Rows from block 4 of the text decoder of a small encoder-decoder image transcriber, named by matrix and row number. Rows with one number belong to one neuron. Each number is 200 + 30 x the weight over its row's rms, rounded and kept within 0 to 999. All counts start at 0.
After each neuron's rows are labels from the 100 texts, of 14976, where the neuron reaches its highest value: "tokens" is the input token at the peak. Only what is clearly more common there than usual is listed. The data: analogue clock faces.
# fc1: MLP up (decoder.blocks.4.mlp.fc1.weight, 768x256), inputs 0-63
# fc2: MLP down (decoder.blocks.4.mlp.fc2.weight, 256x768, transposed), outputs 0-63

fc1.195,217,188,195,171,220,203,231,135,189,205,255,193,256,213,156,169,218,207,199,200,229,251,211,253,181,163,155,229,172,181,235,206,206,191,175,198,203,220,229,198,212,178,178,180,196,216,221,207,226,211,208,201,192,192,195,150,208,237,190,187,173,239,155,197
fc2.195,236,221,209,223,240,171,202,189,223,197,234,215,216,216,157,176,182,203,173,238,105,203,193,227,197,198,235,209,190,149,264,224,196,233,191,218,231,181,195,176,229,178,211,178,229,211,185,202,241,190,184,199,188,150,145,234,177,220,236,197,251,217,265,183
tokens: "11"; "5"

fc1.622,198,177,263,215,202,213,176,206,163,156,193,215,177,244,182,237,198,274,220,200,206,238,197,208,180,146,225,219,251,208,197,210,159,259,197,244,166,199,215,180,195,167,215,169,167,194,202,208,226,236,215,209,192,244,243,212,245,206,188,152,223,207,154,210
fc2.622,185,157,210,183,217,183,216,266,191,217,210,227,215,188,205,229,212,169,188,172,163,190,211,141,248,232,172,193,198,174,195,186,180,231,188,203,281,233,173,213,221,227,198,191,235,189,152,206,216,190,235,188,205,191,174,157,171,193,176,203,228,226,217,216
tokens: ":"

fc1.151,201,190,215,186,182,224,163,180,236,192,181,223,279,186,169,250,220,178,207,169,234,183,195,246,193,214,198,223,230,179,233,234,314,113,233,214,165,205,208,155,195,170,245,240,207,197,208,178,244,203,106,187,193,162,208,161,241,213,234,162,196,167,202,211
fc2.151,246,187,189,206,182,198,215,244,160,154,228,183,179,256,246,215,212,194,155,195,199,169,219,233,285,189,219,192,197,197,210,173,205,202,205,186,257,155,206,214,197,202,211,194,250,183,193,195,186,188,203,202,156,233,196,187,237,175,197,177,165,174,247,200
tokens: "11"

fc1.583,207,194,195,193,208,181,214,209,196,188,207,155,241,202,200,166,139,215,156,214,137,197,225,196,165,208,194,199,200,232,233,219,261,200,208,221,231,240,203,184,207,242,172,210,178,212,196,174,215,184,192,159,201,182,220,131,214,192,189,166,228,180,242,139
fc2.583,202,189,176,216,152,118,177,216,176,177,161,228,205,238,175,191,264,215,170,201,218,250,157,219,238,165,182,166,209,83,207,235,176,195,237,179,165,237,234,216,173,183,216,193,245,188,185,200,193,230,156,226,185,177,255,183,196,194,217,225,197,216,216,228
tokens: "11"; "46"; "54"; "15"

fc1.163,241,184,243,201,181,178,195,229,175,178,214,222,204,232,190,182,216,225,193,196,230,247,220,200,225,175,236,155,206,225,200,180,220,257,212,146,209,161,200,128,221,248,185,192,241,203,220,182,211,164,203,222,208,265,186,129,199,198,227,127,217,210,172,228
fc2.163,199,219,209,154,194,251,190,197,230,210,184,214,181,212,215,244,186,220,228,208,170,197,179,222,234,188,187,192,176,133,208,201,195,181,210,206,214,192,199,254,217,216,168,196,189,242,214,192,130,243,209,218,183,231,236,189,148,195,151,254,149,214,232,193
tokens: ":"

fc1.308,220,239,198,214,236,163,212,196,182,191,207,225,225,227,190,230,213,204,200,168,233,221,188,188,148,193,208,227,196,126,243,247,167,224,190,147,147,203,191,213,218,186,196,170,191,213,222,178,179,211,196,289,178,167,193,165,195,181,222,205,174,199,195,227
fc2.308,207,197,228,225,195,205,185,202,174,219,171,207,185,177,127,156,227,177,209,213,180,191,188,205,245,205,208,243,234,254,172,222,267,194,237,166,186,186,151,200,203,239,191,178,236,221,248,181,210,232,195,200,239,232,204,193,215,201,199,200,277,208,220,150
tokens: ":"

fc1.257,206,181,191,197,196,203,150,185,167,206,172,200,190,214,197,157,128,208,186,206,204,194,193,203,203,198,192,179,221,212,203,236,224,205,219,233,206,263,151,188,172,189,178,152,243,180,230,161,189,155,191,170,181,203,183,223,200,290,244,183,190,204,141,202
fc2.257,208,235,194,211,241,217,173,205,180,192,212,164,215,209,194,190,226,213,220,207,182,161,225,183,185,187,208,238,150,189,202,223,205,215,199,217,259,147,205,237,191,231,233,196,174,186,228,224,230,232,162,211,248,180,230,229,245,240,170,219,213,147,247,235
tokens: "11"; "10"; "14"; "27"

fc1.242,159,168,194,167,148,164,221,242,234,227,175,195,202,189,156,245,207,154,230,207,180,191,171,201,223,252,190,199,213,203,175,216,179,213,232,223,191,217,195,183,235,188,241,184,187,204,246,188,151,181,179,191,204,222,197,229,192,241,255,148,238,236,181,165
fc2.242,228,195,254,206,213,230,147,203,185,180,202,155,243,181,219,182,198,185,178,218,204,188,202,165,181,166,186,208,187,210,210,176,177,158,179,157,221,191,218,178,195,205,174,205,197,195,189,233,203,198,160,200,228,218,224,246,178,175,191,190,181,228,206,262
tokens: "11"; "5"

fc1.38,212,200,215,208,155,216,197,213,214,267,167,241,150,199,182,229,194,209,206,176,177,211,213,209,213,183,140,215,249,224,185,201,235,210,187,186,230,217,213,213,178,224,166,182,196,192,210,155,196,197,155,155,204,196,200,205,199,200,249,198,171,219,227,150
fc2.38,195,173,208,211,220,175,147,188,204,256,214,192,190,246,208,201,211,201,197,264,175,150,188,192,171,216,198,155,174,169,243,198,167,186,195,171,201,212,167,204,232,168,223,189,249,215,168,201,202,226,121,203,248,169,140,200,238,175,243,203,238,166,213,210
tokens: "11"; "5"

fc1.275,188,164,179,194,198,205,210,194,222,191,188,219,234,199,190,197,204,195,187,191,211,146,206,179,228,226,196,220,210,174,214,242,175,206,216,214,198,222,244,204,176,206,187,215,179,187,191,221,195,204,204,174,176,211,217,155,185,185,178,201,188,197,200,163
fc2.275,207,238,227,183,211,197,194,201,149,206,256,189,150,202,212,192,214,180,210,176,149,207,232,204,185,142,195,184,217,191,203,189,220,162,152,202,172,199,189,241,187,219,240,214,243,194,164,155,205,168,242,189,252,203,210,197,264,221,157,214,201,166,235,208
tokens: ":"